A small image captioner, trained from scratch: encoder norm layernorm, trained on rendered roads seen from a driver's seat, with toy cars, trees and houses.
Rows from block 6 of the image encoder, named by matrix and row number. Rows with one number belong to one neuron. Each number is 128 + 32 x the weight over its row's rms, rounded and kept within 0 to 255. All counts start at 0. Numbers have three digits each. After the name is the row's rms in percent of the matrix's.
# fc1: MLP up (encoder.blocks.6.mlp.fc1.weight, 960x160), inputs 69-91
# fc2: MLP down (encoder.blocks.6.mlp.fc2.weight, 160x960, transposed), outputs 69-91
fc1.394 106:140108110099158172114133129140162165155120139088084134139141123116121
fc2.394 093:107158162211130154101150141143069112176119155204111065103176153108138
fc1.395 093:136148105110099046146137145139125096153106076139072085139140059128091
fc2.395 107:116163099111136098153128153162144095143085129148217085116203116108123
fc1.396 055:127065161143158107117079114112079111159147218145133147087120133103072
fc2.396 053:147125178118096185120130170190102163145113121116172153156081151147158
fc1.397 078:136171132116125071145133083163159105197143080125129122152123136067151
fc2.397 079:135086095100137165173145173152170102126086104172170083112142186149127
fc1.398 077:156148158118111118108125147096092105117159135140158105117114137162102
fc2.398 076:162119152190127172138138110184060069121113133143120142145086180110107
fc1.399 107:176123119112138111172134106131132115197111115152130056142086082122109
fc2.399 120:133117139106096177152166140096162119103083108138194131118170188166111
fc1.400 057:083161119136101096174152148139151116138126096128119162151120105127086
fc2.400 066:186116084104141124038150176162139132089061174116153125091137159126097
fc1.401 106:148174092117163138225179130092116152120102181103140063140140094164107
fc2.401 103:091081086129127173122091122175084116101088165130109128114103120107167
fc1.402 057:172133120093106146105124142187090152123088143130149122131155103122114
fc2.402 064:186140155143087092106150174047142102153125110104115124147171116119124
fc1.403 101:099099155139166171111087111071129131163098122107128176177073133117126
fc2.403 095:153132169143046150196154160097170096093129120159087115149117135111118
fc1.404 045:106140056146184131150166103108124143108140141134088089106108108136099
fc2.404 048:105145086151122127184151108167107119165117140162120095119101135132144
fc1.405 089:119101066110132105205141123148149141153157112162109142099134154146080
fc2.405 084:146147160166126110085117081092104126144141104108094133160129107095133
fc1.406 116:101126148082080145175119119076171097121107173113129047095175108152130
fc2.406 108:080183123136121187145115133157144078182147159125179126139091108150117
fc1.407 039:122171108115117171107175175153122086077154172118078188090085144129161
fc2.407 035:165138144176050122092107162107154158141164126060162083152148219162148
fc1.408 085:081146138071137171125112096130126202119146158118121116096107097093094
fc2.408 088:070161131139160152094221137122115145199133143164152144112140138217110
fc1.409 072:129137177060140129164131156167142101092101086125167126075158151090133
fc2.409 064:118155103144147104132110165159115163180164135152140168147127122107160
fc1.410 117:135199152131134090148127151126146097096106105235089087099158123111112
fc2.410 116:103082094185156147118096098115122171193089121055179130201131085148151
fc1.411 094:081154112128112140135078139142172100082096135131167146119120065128082
fc2.411 093:128116143128123142118139124130125116100074099134152123145169195152129
fc1.412 061:180053093069082131157093102170137125095128104129081077150117149154113
fc2.412 064:155169160131121160134232169113175094092108142130155116140118105168160
fc1.413 094:135186107095120170131084067143197150145122185078126135120136133161105
fc2.413 111:140121138141171180103094129139141132118172162156106126138112124144083
fc1.414 089:122115130159120120101130130084119166114141101163136111121134107133104
fc2.414 089:133161156124083147145148171139136099129117164169085118122110123131128
fc1.415 079:124179094131105110130111155145133116142155139156085076171144151084140
fc2.415 082:113107156170135155153110201092197111144160115074100160089210145101115
fc1.416 078:085153139114133099129169105118133114054129105126090127193124120198153
fc2.416 071:091108099120161188156067100168136204098118126050113125135102160088100
fc1.417 066:173052145135164104139118103141144051122099126128158162142152086085116
fc2.417 069:138087149164062152116114125159045128157160176148120153130087131138093
fc1.418 097:088083150135139134085133157160178120088125104144170146190093126189161
fc2.418 099:147128083153108130112148075121141159136170083091086087130129162122142
fc1.419 157:128217149126097101161134066125203150107154126174173105154048134069143
fc2.419 172:129141112124181101133157081131138107118149122152085131141127204098093
fc1.420 076:159136094097149204178149110113160119123149159099142043144124150116120
fc2.420 069:098137152143131083127124161117124118152153112111111160150130090149146
fc1.421 089:167119152089183111143145165095154084122045130113153101163128111101085
fc2.421 078:104132173106082100152168092186115095145185106107142158127152144143197
fc1.422 102:101187169115174125169119118110129128101128131156101157135139161094184
fc2.422 095:131149145135104144184181122108076068089102098149145142118095180116143
fc1.423 104:147144067124051115129094115135154132118122137107130092067074116140121
fc2.423 104:137144109110167179111107078147099116105145131091109146155131114141110
fc1.424 125:167170106167092155121158128149104181104128123141148122122189079104178
fc2.424 117:094091162071145107107106183161157101152124123141134159101215141151151
fc1.425 109:129070087106172102151088079144052085115124102179075164160146144185103
fc2.425 095:123115170096144131183159106102190132150139135144141114107151136104145
fc1.426 151:136122150128122106120179149096092138118189110168119158139125148152156
fc2.426 150:126135101155117106077106059088150124095120148097136161093121189124079
fc1.427 111:141092092133112143109083132154130086098177131151079145117151242150203
fc2.427 111:112127162131141149148118128173132091098178083134121132108126141148118
fc1.428 111:119131112089169114107120102111140109088186074124125113071108085139140
fc2.428 119:105091117132130152165097086089134178098143153109074167154125132120115
fc1.429 117:140109128145105133092166116138103128186183140149161139120105140127102
fc2.429 120:110104100153145099151139122120194157123111127095142145158127140101150
fc1.430 105:162021131136087171104174104107136142127082178128158061111134125129137
fc2.430 104:110123178082117076122090104144142177124137081164149088147146133188127
fc1.431 159:126125133078119139137133130112131156150059163108220099114167127096132
fc2.431 162:147134133179176112116106152093118136116180136123147106073156126147140
fc1.432 074:161055106094127107114133102069115096134138095179061127099111096086238
fc2.432 075:176154130102136141111135115108088145118108131123119136099138139127168
fc1.433 038:096156126078159115154130117086183089172138076140099123114100129104056
fc2.433 039:094207122163176099168108155139159083177114181113116124162102089074104
fc1.434 109:083184139138105109138128178141155120094142155125168112205131171140164
fc2.434 114:116127117107125079166157160170131122134109116149156112086192159119142
fc1.435 109:163147158135092096126130129055097158124129107116118119127128067103130
fc2.435 109:155107163128175138151125117140112111163142047167054108113133188115159
fc1.436 114:137146101129089146120107110096077146069154117152019146143092128080083
fc2.436 104:102116181111116123138071156076151087203146151090142180111111141201134
fc1.437 090:096075102074087130169157133147172086161077099164111091081097052108085
fc2.437 089:134111080126116140131105118148141131114050103089153133170165147133149
fc1.438 124:160122158126121126138134155122109112060109098143083081136105104049136
fc2.438 129:164142112074086155142124134191163144188121166099178138184109079147118
fc1.439 089:211159141126121099095086149078136114164148124153148145121088069086171
fc2.439 084:109155132137081157160125133096161122113080163106188133123108102170103
fc1.440 092:166097180138073142074192091171154094146111116138142153139128145158142
fc2.440 086:108110110094157131157129128034089153138087129120125155100115179116160
fc1.441 113:133204076148095101123121190113101091120140153103147114150106175136149
fc2.441 103:115111169124110162111135169127148080143129179141074131105127173072140
fc1.442 087:110124136093103099113051093100072195155074162151139119133110084122199
fc2.442 084:086131117099087091153154097104101107149181101160161144109122112107154
fc1.443 076:127079113084134147087190095116131175092134163116078138107145092067119
fc2.443 060:094128126175103154095198137126074136154163201171158173095118216076139
fc1.444 100:099068109113084095090180103159109166160071170213104132172118115108133
fc2.444 091:148114159142115146103170090109199125115103058155134105148132152103106
fc1.445 090:173165145142087127096107117134101122114162088099153139074165158133127
fc2.445 086:128120123135109140177153112174077077125122119148101139164169127174181
fc1.446 071:155132139139085101149145138147161108108112191182155146161114126111148
fc2.446 068:125169146136166098149194118155109132122156100087141136163104143080140
fc1.447 100:098148146097140147039098138120084161069133157141115119189070130114095
fc2.447 106:123097133125107167132119154159146173102161144101134113139103142134184
fc1.448 067:173135127135127134126093107086085162093143177186132072154140156144113
fc2.448 064:112165101136097132111105067145138126103096155155078143077109129106097
fc1.449 090:111123105116102172106078112156100157145158169141086082183157135146207
fc2.449 090:171088112115115181129102094098072082104137142146143123116122118155069
fc1.450 170:093095137136090145120104126120138149095160133135103130138127102168101
fc2.450 168:058109064115093151155122058051085129124186135099125105135133072116103
fc1.451 076:163109149130197118078108121168109112110156139142135143098147075091145
fc2.451 072:097133053132112173131138117095160157173079074119122112113186137086155
fc1.452 071:108060149125162120071170120126121092147159112119187140101104145126126
fc2.452 064:132092148134148178153084156165102166137151204156140162139109114081118
fc1.453 128:167104142135188113173105162162102135116106171093114153120121127119147
fc2.453 117:082220157072172080130131105107123128118069068123175154131154147110151
fc1.454 104:175108136141148126148144094166176126127112154118110141148151163125101
fc2.454 105:086162118106145147107118182153060142117120104172074104076130112160177
fc1.455 102:129098111104156135169079121131179129111122141119087093078141155130095
fc2.455 112:179095185113074184074131080078123114161130117068099146112131133109115
fc1.456 090:132137143143152072081185099137164047122156147145108210142135181118164
fc2.456 084:100175126127157106110108178130122152115106136156112140115126032130132
fc1.457 087:146113134117110171116130091137124152139150125181177119119140080111116
fc2.457 090:133157149078149109113111107087081144104111088122148165167121167133165
fc1.458 115:162121125133155088173104122039189115152163099216144092199162106157146
fc2.458 140:106132098161170121147151163117121164088156156140159150077156190146119
fc1.459 082:156051167126091160115144169095165153101096112141150101131095096066112
fc2.459 079:149088111148105106091168095123078087118130137119091132082142129218168
fc1.460 065:094214119114157106124151053157144132135180094082128175114174144137128
fc2.460 063:126116098188149153084074094041145116143103165133114152164197094156116
fc1.461 058:091108148149127070158070155123081085162079104158090066157151107099142
fc2.461 060:153106114146157157115106160135104143097109144113182122187148132149182
fc1.462 131:128153099142081095157130090149134153135141135155140156108211174145130
fc2.462 129:110164126122134132122127165085150158143114099087083112174170147099122
fc1.463 077:114117165105122093095118140112161169163106175148118105111093135081167
fc2.463 081:124089163195074131063154159179112078103121131164115090191098168080204
fc1.464 082:141129181141139082131126135088133136186144113143099122105128093164184
fc2.464 078:122116091134157130163103154139118151167099130087133119084107134073096
fc1.465 124:157127170140140151103098190073065150126120080155177152188127083104139
fc2.465 131:139121131107167076125125113160147089148140084131112118067156125171094
fc1.466 095:153131105149084141100093158051124162067084118078187164136152106121153
fc2.466 100:106128100113117089126127132131099166131115126144112164106057140177130
fc1.467 088:116124129067120120116183113095116179168139152132130066141109153152111
fc2.467 096:102159187162096119155125131151109154127128150133118095183214082145138
fc1.468 070:133107119076135121068134112085129137106102128105164058122056171119111
fc2.468 068:138144144195126151165129133182135113112120141114176164166110049135102
fc1.469 092:116148106166118081122112177093042084091148139114101066039169141143123
fc2.469 095:094142155077123135148164175099158189116138145123112152171094104142166
fc1.470 096:153096160125137148132151150135139163109115136070091131082186152115136
fc2.470 094:095185113100164140081123101161125095112113093169106112096107100095163
fc1.471 128:048078157094157135121122146159083175097089128161082099160106174118170
fc2.471 123:142130083142114148100165133144188131098125139118110118184120103146079
fc1.472 083:171123119128126091112113189099128149191136148156126128106126047142108
fc2.472 087:120150139161145165147100078178114149147126142109129152130151166123166
fc1.473 064:135148111123140159159191118051104137113130136109130110111144078128094
fc2.473 061:148120098136132145128138111193093112073101107138164126088097120112126
fc1.474 135:080169065118109115172149086184107115083065159151168151137117099135148
fc2.474 142:102148118163125104128148151093123138080108117158182174151127113141129
fc1.475 115:107046093150112148084116081130149149109132116160065090196212215111085
fc2.475 114:117176187128142100127095148129103155182159147093136083122096099140126
fc1.476 096:091132154141215110092149084111139150084139131117105116095151142087129
fc2.476 102:144179100161111070105148050096105120127089096121119172182177115134076
fc1.477 092:098166214076140136058124118142112180196155129100107103087129113095105
fc2.477 089:128073069183141148140166126120142107101148111131072112168175159169155
fc1.478 126:122107093139127145084111088130127160080145139140091043144142174126145
fc2.478 129:092100093114145153119163159135112099136108088173075033161170128103148
fc1.479 112:158147108123113082127116180122084079117128184155095097119133140173121
fc2.479 102:114101140132135084125063150169123102106129159146114077137083190134130
fc1.480 136:170113108097069105179115146158154150125173062131100112098126129151123
fc2.480 123:130105109151172174088124143078135102110169146105148106124124084125154
fc1.481 041:102122059067152132101080134172086133098168145173115133131055127099061
fc2.481 041:163146117168124173196112090128139129097161088137105154093177086152144
fc1.482 101:096101110051090088179145116100176086175101163158128120142134062151097
fc2.482 106:114129103127132101148142119159169147082091113110143129125197140090118
fc1.483 081:102005103095177132164072136129161113109067166122107129161107146145186
fc2.483 078:105150110084140157162131108101075107191209110148130133145076092149059
fc1.484 117:078171113136108098151116083161124153140064111119108131106097068126119
fc2.484 108:118115116131138130125131138133122105139117100095097129108165129108129
fc1.485 080:121141078123079134087187147090131157123089147119149112157162133136128
fc2.485 084:118121133166178088175133077121111138202120089146161161078088070112100
fc1.486 134:163174171162137118131126131227155083130095138161152182092130152086081
fc2.486 121:157111159112149137136189122049163150121179138174124081195130091103128
fc1.487 120:134125127081126071095107167140148122064159130084124146146212103133106
fc2.487 109:138137203160125153146117101143144108128123085109153035064144148129123
fc1.488 120:143137129126122109145147167141086132149110232097110091102141124111171
fc2.488 135:178140129165097129078117086109152164134039129179161187115119202168115
fc1.489 087:152155107119119146100105146125157109116095145097061145076085084120097
fc2.489 085:162123153090190110163135120097159126165169112190167139155140124086131
fc1.490 085:149135190134130127126100137130123120136162142164114077144138080105149
fc2.490 080:135106158066145120166116096152142133148079113102156136158121064133131
fc1.491 129:127145141168148125158114123124068084101133164142106124080108134121073
fc2.491 119:160136102130130115110146110089100078111085154133110139152088174157132
fc1.492 062:160123112120102112115115140122071118129126214065076161153109082046105
fc2.492 064:096097151144101130100168136133065181132106123082149149146116158142155
fc1.493 092:097079112102131112134124127127130087122103126153040083151125205132170
fc2.493 087:135120182118102139125097137141132151142152106109102130180177089173095
fc1.494 072:148195140093161098105134112122070168117121174146102114141108135157128
fc2.494 072:164092116142108127133105154149114069129071144086148176174191158060129
fc1.495 127:155122134138134146119120120110168162124185106181104090104183157116151
fc2.495 139:097118137159145122103168099163143061114138174215171118114162112156164
fc1.496 195:116177090092115128096066196152109098101156151177172078106137059159169
fc2.496 210:113106131111132160171097201060124133129185049153170148063151115144165